From a checkpoint of a small image classifier: batches of 128.
Rows from block 3, named by matrix and row number. Rows with one number belong to one channel. Each number is 500 + 40 x the weight over its row's rms, rounded and kept within 0 to 999. All counts start at 0. Numbers have three digits each. After the name is the row's rms in percent of the matrix's.
# convs0: first 3x3 conv (model.blocks.3.convs.0.weight, 112x112x3x3), inputs 36-44, a 3x3 kernel for each
# convs1: second 3x3 conv (model.blocks.3.convs.1.weight, 112x112x3x3, transposed), outputs 36-44, a 3x3 kernel for each
convs0.9 102:463498629504524529557488486502468506475531519529491493507532406479535391601524478477479487467485495460486482485481483467451491543535498509512580516487454543584423602508506528498531491506540514583509591540463510443475478462393512580444521525481
convs1.9 097:547505512512500546530509525497459498561523511471547552513476592469535494487482555502495465445495512533476487460453513505510503554494455486485444517464500529502494489488477494527462485458546596492441660505467572576560519543543547508565558511467
convs0.10 106:497511457513464450537532481527556440500531410446528403504522468500515437493429603512497509492495486511487491461521503541477527486477548490472552563514572539484448485511547462491533520542558504482499474474495477482512470512484489543436453446448
convs1.10 118:555518449540530476551555498447412451478463476497518567447513468534420469497506538536576579544523503457435464506513551512510564568504485459485515452468500460478495471525497521498451519493447482554533535456438526420423494523497468519487499498441
convs0.11 103:554534491562443557556501537578513505470439489442488524491503512465516469483523638550549538502514512458488513481526498494485462512446427479446487454437463455489503502475509486480506588553550502454457497474516541514548440487538467501476529510584
convs1.11 105:401512490491518475493509488501553505482518491472535552477451481522468426514485512516542605543581553500509492549505489528518500639538532527519508539465498523472480459441469461485447467502470532560495606542443542487437527527504495471486450496458
convs0.12 100:501490428535533410442508497497468481500515517514469454564442515463492487517493425486500499511515501498519477479506502451506499484493518492469459498473399534455438398414465507417411492445455452470462454512451428468492478447425543448467626496446
convs1.12 106:486503563464494513514554526499450354489485432438459464503497521475463481445455480547529488502486460496487522533471466538509475513520516518505548504529527479523490472489463493506492507525546516465459566439401527509453464432422544526422548523490
convs0.13 105:478508470455487478478478471547531515577573551521589555535385523500511524521480463475465467470482505499503517475479459432467493520484453462458452533589556508498484405451442515546453533521473480497468477485495468494502472590675495614660494588561
convs1.13 103:521485501566511488499481442452433420419444437427473479518504460455456448512507481506530505502546531516552573556508512511462484508475455506530539482479534470428475589551543558501556556549584482519502446513512479514545443449423435451421457493446
convs0.14 095:527509552540445484509478509495507539480507494479494515418482457504487538508459443484459479491479492486487489532578512505500523532531524444547503497457483468501429548581604500502570507524549500524475485441468478474480460435474487482466473474512
convs1.14 085:536560478486512581547520556490476493566527554590549520454459470422467497429436441516504502483462527528448493480470524467497481463496476490535560468468474518526528429441464513494460457455450522595543539545494484496476550562581517477518553517488
convs0.15 104:467455441540495429562508491462531513498668588465521545518535486455440492451505534527520528500492510493499514529498526509476513535504477455446455527561502473575575472487488541503524507512525498497458475473460524482501482594522397506491464446459
convs1.15 091:560496540432510523499521528459453501484476485536447481461484492475530467501537497440490531486496494498522511555543497536524411495472448420478548497530513459530558473496474415449496460496439505519459494492573451458463511452448538525512532502542
convs0.16 108:496447484498477527505530537520488474461468501481470560506481567503546616573587509508493504507501515522497511497497475512499482568532458582562522477434477440510495459596558570599476514498491501452541506514514537552491525454528432463628478603608
convs1.16 102:507585554528614521502531467527493517532523479591472477513523527525458463507492512479456479445450520456480519463481459521485551551584648580527555547540478548499496541432538511455553512519507486518557500494568512557496660562552593490516556541549
convs0.17 104:547479522525521451487540531535440456489508465527508488495565465492455517476503485481462484495486489484478483519561517456555534434528476550519499447508475467463467546542484567557462495605500499477532519475490526497502479510535495475558516514518
convs1.17 094:501541488502552482463493488473630649542571607505495556537528531545562562544636520443550496462522463497517520536457465591529511542571554523462472479482438462518465489485510464466494480460439590573535503495530463515543536583515582566530567523522
convs0.18 107:517614580515549556525498418502489584572524460523619479539452550551516438513558450499491502483471488482475484494460477498516485492513523487569553431488491597526484554545457470530499457482502552558556512529502532525525494481498588531464479591506
convs1.18 114:516519514494480566465500487482478551472532537507510539463488543455508544497505522506495474484488437565557477520477465541485412544478410493490491478510458497488442474476451507447441489532521522452442574520509414561626553579573501494512495513482
convs0.19 093:514535549482595565542504518566546506518529527521543490499532479540529521571563536500522494486495491489504501494464501476527561497521528515568588574525546442503611623525578599541581607573560505519564521511530514501498518467442497548488541566572
convs1.19 076:552462465557493489469487535543539544538523547493540559442489504459485534531527544600616596498492507450410433542564625525525565592512509466487526470495516520466492515516479558506482543510514615578476573517469480442468456556577469570548502525495
convs0.20 099:551517521497529527526534499416475456475510620522588592520529475524508493584520564509500490491485477509507510448540545512565515563509508442472497406477426470559622432504508412509574420509563496520483516484512533525529439436464414515612381483587
convs1.20 107:491475556557477562593518539516497472485487471470475415446536449542529450517534465508536523473513548507517499568530422537467446478486515445469532467498567449536558486498565494488578507539553545524492508470480443461486445495456549510477621557488
convs0.21 100:481475486500474479547504500517548601600524614452528549451519532477444469537514484507516525510502498501497509520495460566548438525497464570580478580608516647570480562523521495557576516568533488503490487487492500532521495597644473576626398452470
convs1.21 094:524526540475422492536547540488440461489468480474487476554499435525525499455543507514581506467477468490457484480512559496556559465508510467482398485511508493486537546546497606534505552508525455553497429470452488476483503549581468491513524535518
convs0.22 100:467506529483480502470480518466480478475486478469527519480471467408407466461422479504513505471461465516501477533525514524451473502477475468450525481515503540515532480493534448490441572580502494524524463497525493568570418429439426493466473525596
convs1.22 097:438413452494436453519499471472494471497493473507495517608483463534527514445463480482486502508486489518501505454474479476476452489485499477469456481511521481502512534500412522477443497523478480491471476550517501566485470440442537511481518511469
convs0.23 102:475474529404480562531544545474510478449529524445523598524525542434582511496475484507505506514497493505503513553556541543549540580500462555557499537475502483451464604524599588488527640574578463488508487503488508477525527543595500584580510526509
convs1.23 105:437541517484524483515475509584527530514463461499500470519526442529470442445461438410435426521516449542515505472436434497504527514506568509499428510462482520474481483529544474497588459473529361468513421504552446520537565510490605533493627504509
convs0.24 097:485506510530456511539448459581520537547499538582477487422471477542575457456530491486477494492501499484494483535547447500579467467573558613534414532542472433506512536639530465539540506566620460489500500482480447494507441464520540471536509525506
convs1.24 075:566506450504503442501527469481501483500477494521562532507452517506465453583485498548539527462526512480507475564621625546566565496513504442537548455453440507438510537483441568529448503454403609511515596486429429395376503534507464535478477504475
convs0.25 095:525546468572539538435504546531551521476547576565500548556495502493471481517498529500507494501514501490493489485483513498472472557498478511460584555513553574567553579524565523565581491510486565522481548569542501506526555537539526502508529608574
convs1.25 092:519501423504503480431455445511555546495512550499478569546540490512542549505471482463485442465458430520482494485484549515488493517527466502497510488447498502483529559516487525537552555524588481482447490543530502542549543509535554553508545552522
convs0.26 108:493462524451572537487566566524504469516554492488470443438591688536541442456536528510474476495494494518520526506543591507464483487477506484487540540518499530497460544493485500548630669644620500495463510494506509527523462529582518548464473538541
convs1.26 098:555510475498457507468500485452499558500507566515492486536511568507640575545445453467460484437454475457493510429462514540586545612619612517500527509532529476531488509467471489501492468432462509565631482494512483448482567610582599548535568575521
convs0.27 109:458457455503526487502533478483466504512424538510539539440468539531560559480482423496516509506520511494493494482483452479487484532526457516557568522518459522473490546552511548526497484511535486486490506460486512493459436475561507525540520586522
convs1.27 106:490472491479476569540552549458443476473448463502457433493463473475458446463503474501545549565579565484498560528501508531495473527478487444443474468461454476496472456503469441447497475487563466428484564427499495544539480507529509514514455463462
convs0.28 097:505478575490480532485458482433496484424460486443458492567541532492542452508456459494494513497482489506515492530531474470549511543474472490421470433432453468504476612521448586494455452424422467485537488491486499500450514539507449518507466446484
convs1.28 097:468466518487542594460528552522589615511482519471496561499480462489526519491566562544506501543527538520497489418451487469475506520516572518512483464488468513505399499506469491523466542580551488467478533498486524529520535519491508530499439501483
convs0.29 101:522510446513529438542537507486510514489568521445481545458464502474494504548471531534509517522491499518493491504542526520470476509461472479522536558514472486460419456411372443473492501578592496522519500515520548519542472462528461516547465444498
convs1.29 088:483511498429411435483503536522491457588552496530508431608567552536555566507496461490577627535568564545495514557535563557554556527468478532535532531523535469480537558590567564499519545482528491596557510529461479480461434454480429444460474481462
convs0.30 095:510497516510505483493510538509512529465552545462516525502577532599542405458486510501506497490486476504492499534531457511492447571505527464498522529525467475537537501480502490448513584599659479496479485506482436475500514502484545500471510509486
convs1.30 097:583468466480457480401432496514525527517520578478466533453449461476571584526515497577511483507489437551490423528571561516517500514439474479607631451515517471502469540493524521514507540533562546551482541522487555554555526530529475482444467513559
convs0.31 104:474507506472462486489453552477514472484521514485439531476460445542557456532466479466470476495489478518524535476521512535538486513435448465535564571551532492495474507548477429469442518579488494440475482457436456472510503487554535559508466547483
convs1.31 111:527477529556484556540530493482444507489477553467450435510500468496489465548568547531475471539488495495452494485490445486524532481523595485519552532508495533525507532504497532473473533514511522480514434418441471464503339418490450487539488500475
convs0.32 102:459501527430445483385465487509507508489557494507475482470493496504513519416530481469471471477478474513525522500522574480456419481465453505495449517455452460439488474414438460401403478415418510496473500509484493497476458511510484510507518527546
convs1.32 108:467485545462487502505497485612606477573515454485487414439462449452523476430483487511469509499504590524506566555498474538518505497469519533521602463515560414423502567559598549549590596627688448530571481503525488443447461480499475491471503550537
convs0.33 101:492420456505484407490476442535524516471459510567447503470501448450441481518505447481503490532525516496491511440439457563539456443510492464464506486420514555564574557573522516533576478494544512486495513507465500495478523466546494564544521522565
convs1.33 095:530499522507500584497470494442509477543504464476487506486487490476567525483495583515448501526519548526535566449473513491486477457526530450513469489534483449451457505553547481538556512544610482527487510524496480492479473446380468427422477472402
convs0.34 100:478473486468460430492508463427503575466442491532544453455468570469495469444493508469497508465479485481491488546528497492540505520491552554539454507499466467474478527493531535529529639586510480524523490496493520504497481493498554481458524563572
convs1.34 093:512533518522557509476459429498588519459530508476519544478481477464487478430427456494484546535535589518551551479476516487479526500513526514570666482444535537461421615556609532578632531618647487482495511538529473510485466474463474494488435478437
convs0.35 099:478489475517516462458465497446527495435472532518502497492566504509466383487443443497503515469474487493493504504453509566475490511492479438426408430454525505589616557502510545515499562524510498510452482485484483486517488489499567495468523470449
convs1.35 103:453440530459478540529558541513456484536466451542510486459431401480513430547594487519494481501479495557505529514521603447469554405443520552568503550497511479465477444481486479524549540535575422482463515509470610557480465470471463490471501492476
convs0.36 108:468542482446415468486529549501529530456459488502530484661596489510364537490516529474479484475484492480504507448478558570501540500509542463453479527500557541500521427472482456566553546592548539500481474476500488497520479538498559545533533550468
convs1.36 111:468451484462487491484482470520580557485514516494492472592550533589518528430482477486436432575522530552530509447461518428511542482504542549451485520513514515489528470408492429454550465515510437435443438443466547518457552548556523526522503524458
convs0.37 105:440420429467463485483488525521473495543482484557572443544588567418473475501543537510487479495479482494490498498525478482480495527452487464513529472462513500491511419493520445493477511521508478487493477491513491512510489565487511528445464469485
convs1.37 108:521525431473499478490477532474533520461536510456504513495455426585521493505481480444416513520550586523546527466497521502489507530488513477557547469502551484429496474450536486563600522589620534498505436505511459485508512520505494547506547603500
convs0.38 105:526488481512468442512521554501490556480437549530535557482419501417456529463483609490491487484500491475484480466482508464510471469529510491537503458492536445472500509540547482533540519604643472472509482467507534557590453458502490503544454509561
convs1.38 095:449472444478496443522520490502600561505529551484504502550483447512446461498462448524492503498432480439400482475481489511504555504494538446558543477473477494475473550474413551448459505496488463442523518491485491500476522512519506527554484537512
convs0.39 095:494463477520495497449480458472552568468549506527493476471542464549518561451480467491499484490508495488507484484446435509515566503482528571564475484488423466445473572537560538495516495505471494496520521541534471496488491494505435409487454451502
convs1.39 078:470515517508499471501488478478523465529504473485469462521504485509463486459466480561560512514567604531531585507457451513493535490498546509489596493526616474521546554519543539539593522598607496519523458518531446452500455478448485461456496460468
convs0.40 092:447458467564555546522498533504499535475497543466480494491541519531524533496525480512571497609661588467530455511509508503513527520539532478540538443529483495496545407470472430474460450474515456485461500519524465481505469549521536536526537537507
convs1.40 086:557495533504461518535484534522549500443481486456496531465527433464509453451465500469509492469532502386476458413496499519549547470462430439461429486493519511511589463513483460483488436462480480444482450455500489488510471442461448464465464480468
convs0.41 096:475483419498518537582569578474509452513431411499483459478470536437466522454514586485523510527543552506517494498503567441451466474482437466502506539512470491466514486510554503503556573532581502503466514477519529535536496507511497520565414435558
convs1.41 091:576596607491507543460485497506518535506527501546532483488541522536537492488515501460476521436517603464537592542502490488509539521563633556602595503535515445470493516510590540499535578565570397513659468512528463460457479439469534478520544541523
convs0.42 089:462459441497426440516492443521524529526483554446457471464424487558537576597508523537510508537494481507488472442434511480500562594606479552522496415443467487436513480470511556502518516478587482469472504471490539511524519540483504425491524477560
convs1.42 082:507516568513490486465451455544498448520572508518502490458464506486558569547559520633563567554464498538484475542532586495476543455431502484511560457519548432489474538497497553500523607554554521527475541482418528526478457459499446444449458473487
convs0.43 092:501516535526473427506533432534558547453498515460483476413436469467474453608582478518507512497494466499484477481474460493486515464490547559537522483498497537488437479472518457481485513543511506470467484506470560557483542495453510502482545491552
convs1.43 081:563515547560535479500480459480420465461438476470501437595598535514552559506555514529533502457458450461440460531528495529535501514523506562528473504519529554557489469481405462473461514455461568541493504446464516478474459539554474474500539526507
convs0.44 092:448462512562470512579463513484438503537458473481555516496464422560453485549479479515508507519533534513492497572553482508470489506466477482443426462499406510529435544542524480508425522509403492440522508485509505477509549531511543490499517520485
convs1.44 102:452474510460480507552492513510559439595536426528528433384508541487610537538550478553520487496506484509543511485468414479496445472507506513540550498532567515490518517478501523510536549520603534495510539512533525508510469457468438486537522507509
convs0.45 094:557472474519513508549485463574533547481479457478492498517507485499480544530517447493501494486490500482489488523562532526541494487484446380466515384449549470424449493486473530447499512536557494467503499492487525495499417482523436562563487509547
convs1.45 092:526554516460530512450448485561560521500538568491487542434434479485582561525576576480481490489498520527477509571547505524458498498510546477500643400488560449468507525519515515516532526532594523571541551563506493487473533493523493477478539512462
convs0.46 095:537514541535507483497518526519528504472478507475502488561557412470399484469471511507501496463458468502496505517488432458458505468492558407433481504493460443413458616557559575541564501528602491492520546482497462498479532492499512513487546521522
convs1.46 085:528525486550476512526466475475527505474524521504503517497482477472504451442495456560563557553519497441451480485472515501478525497445454576602586503478508492443419515490477520476459562523487546510519557511507551476468532542533503558536417493498